config.toml
dataset = "drawn small creatures on textured ground"
train_examples = 101725
image_size = 64
horizontal_flip = true
tokenizer = "word"
loss = "softmax"
embed_dim = 384
text_encoder_layers = 6
text_encoder_bias = "none"
optimizer = "soap"
one_sided = false
epochs = 25.2
warmup_steps = 2000
weight_decay = 0.2
Rows from block 5 of the image encoder, named by matrix and row number. Rows with one number belong to one channel. Each number is 500 + 25 x the weight over its row's rms, rounded and kept within 0 to 999. All counts start at 0. Numbers have three digits each. After the name is the row's rms in percent of the matrix's.
# c3: 3x3 conv (encoder.blocks.5.c3.weight, 80x80x3x3), inputs 0-13, a 3x3 kernel for each
# c1: pointwise conv (encoder.blocks.5.c1.weight, 80x80x1x1), inputs 0-79
c3.14 084:504491467525503508483498494469540450500518525505518488489492504511498487544547499477519510497505485494467530503520454519523486461485485474500486489512492502469482501483516493517506546486518560522577486474528494541475465496473491494490481489485475491506441519475496473491531488496534528520491490505509491478465492502531528485529494477462508504508488499454527527455539458519442528
c1.14 094:494522525505500488524509488483516483505511414500516502504468489489521490490485468493475492547506512506480509521486486506644497509484517507496505519470496487520510503493516468484530470494487478506484518511508515473496521479485499481515527493
c3.15 092:535489468487461483529538543524495519476520493463521532480538504480525501550484514506524504486466515468512498522499482481471470524509524486498504494497498466493503513492514525505498501513506485468512478457475460502506510519509518467493519548480526512514537480530501516493503491506489521479489480476547504473498509510519507491515482513464512558499510521486548511544511503555548504
c1.15 113:485506524501488500522456500524514514517560457442506495484520499478488514514548473518496472517484491502517479479482493498490487502505520515546508458498485541507495527442506486497506508537474513523575493485522486485482526550504505491499437509
c3.16 093:502508486523547509493506497477511494498503545479493508495494468504486511498497496492506504519488476541471531486479490517512481489504522522518448446522514515499505479526536494492539532497495480483477514512494511531475511521539513493534492473469488455468519511464499508470502475554487482512512499518486515530521513502486498488509488493500483523542513480499467501514517490484519508
c1.16 089:528491486478487516523505503468520507512518501529454503483470485506483509493503502456511491542516423498509522503517494518514570483502479500441490471528482541516513517510486515508512498485417503505470502506526508519476500538521496544517488528
c3.17 104:464500517523524503513479445465537474512504515463467423508535545495473524500504501476563496518522495516493491478507462497494535501510462500495499529531468486475486494543503494532475493475502496543484501506454474475498511507464492517485478484492501521509505496460524489482493510491483493496468472529470495483443521510463491501498475486445470500490511467495470488530512447516485527
c1.17 105:524487498546520485521508512494481481463500450502530436451464494489489504467491510466457589491485506463511521516502524543518500509495514521459486499501513508494473490483502519534497497525494481495505489451478529486490515480474550492486506505
c3.18 102:496504445506498492520520460523505509513485505510489509495535509483487538473456495547488516494498488523483522514497460508510491510504477515498534481499469496506493518517516538488526509481486507571503538504459510487516520502492491476552566506541518449488538529454526455485492483531481500494511495507472522539507478563519480505472532531442512513443514472470493502469511474526511495
c1.18 089:488515502518504497511557494491521511485501467455485503437547487496544492468496494496481457501486502487487480456512536503489527497539515512473548492462480486519506522500525486492495503569496498493469567530489518496471509522530490527515479526
c3.19 100:499490502482495500522474521486510504497490478527509485511519495519494439515499517502494501501495479511496480465513492510510507494506534478514504489505522500513498533515530475507500524505473501452515487511482518513484478492490502484477517503507499480490516508488537516487479512530500478551493466542493488537492461552503461474507503456483531478413471481488473436506514553517472508
c1.19 092:495519497494494500494489470518552494488495514448461505528434464497533476482453474479525498513481492468494502504466496491494464510481497457506479490488475466480503511475497489527505545465464524555543489535503491516486505524511492492434509506
c3.20 097:475545531508500506504449498498476460480509485434467485509537498486513479532498483527526503472532534509481494494467516487515555463494467489512476477531503496503478482489537523514496506481524465464471474510464515594505518499545510507541533500555490534542510511500497496510449488564498501507475500561506545503513504471488499451472493469455538508524519496500507508469518513485476517
c1.20 103:502470499508505500524485527515491509516501513477494495492517396496474455540532503488508514481509511491495448473450481518502447509522527521545479485500497510522508533493493497535479504496525493500490455521530520501478480479504485505430506506
c3.21 100:497490573509472531480530527520477528518480483489507500529496526503505500492490475474478485517472489530488506526484507484480533484463535485485474493507472481492476486459495499526495516476487476519478519509510513506485489513480502504520499496463550504496499507525493476522500509544501479496466481513506503523503477505492476509490491488480512489512528494522491516502494497535477487
c1.21 091:506507502502497431485509494530487506497483488499497499502461539405460490485502502489564488504516506477485501511499498505508473497492490529472519507500518524470474488476489486506494509508480489491537507464493481505523520603480500474479503484
c3.22 099:470481496523518461510534451516467502532472468532520551511525494514453489520498448455473511488527475481467499477498472495523458497530513508499505530501468502487479499517484533495518514505479519518490568511525521473489496480512498494466494501524461502476526505492514525464508495484478523486463506508525513511503471524518503546516520540532512519457490437516503537476493482510478449
c1.22 082:459487484489527488505528480507493528526479458510499520506443491515406477515513503505477470508482521454523489501486504470501482460500484497473460496517513501484533491489512488495515460510525534556544521486474526483487502485524487457471488495
c3.23 102:486508511498463464469466499519504535511492523556524524510492517527495499513575517514531529524479464532556507441483478521487489499494502513497499494460520530521523477470499502472531538510497519502494501493477502516592474493508513497476458485509501546520509481502483447493495514475473502482516541479521497466508502503512491454499510500494492514487510516479516508493507510509524504
c1.23 109:459555537531478503484504481466516498504506485486472485461484468508513419536476509498527458467512483465508522499509497513505499502475473482433508512490499472491447500483467502457520452487484489496487503500511519469490519497507536499505527521
c3.24 105:399443446479494459532522511496495508470476518539525513515507545481479506486466491509512507501467501541482478460467499486481483542515521498501523496484494497493489508480495525490525505535469464523500462490490486475484520502457522515511504481505437496506520493507504471513538525517491450540511488516499527534523471510509511573469511480464517499466496513493522487478477512507497519
c1.24 096:443522472470504511526451511476509547493498472502495513536532530558465521444456483518489520469523494474522527488497477479524534495494535498491520464523489504526487525531504487473495512446490495499461515512494490448495491512509528498491516497
c3.25 103:488528546487480553507491486498516496458480516489497500494488497525497492482524522580531499514473467500517507456474476489490496524513507488500546506463531479514489495498479479510512500516512510485497482504495580488489503539471507516491468501479523523523477499501475483458500528501467509495489522489525494510528482481495526487513449478487495502510525490509478504510494514506510517
c1.25 102:503512501536506501506506505512506494480501467535495540513531511469519485502377497527522507480487479509511523518513509542478477477515488494466524484457498512496455516463478508496472468542459487482522515506521495488478504540514500481517515500
c3.26 089:514506536519499497513473475488529505472475499486522480507481514514487524538466511507481532485482472504485518480470501523505496531505515563574516524450565538551533497465464483542487478489492525495479492519479502500510498516481488482512512497529524509513479495531500505539489502463535487499504487518511499518470466449464483491510506486500507523531490520498483505514522529481499519
c1.26 095:500498517494516571500500489504496450511511476496517484531510518491487500525475448502516496470484510495433503466473430530554531533503501505505491485501507496489495497516498472523440498518474562517476499479489533477489506536506480504503475499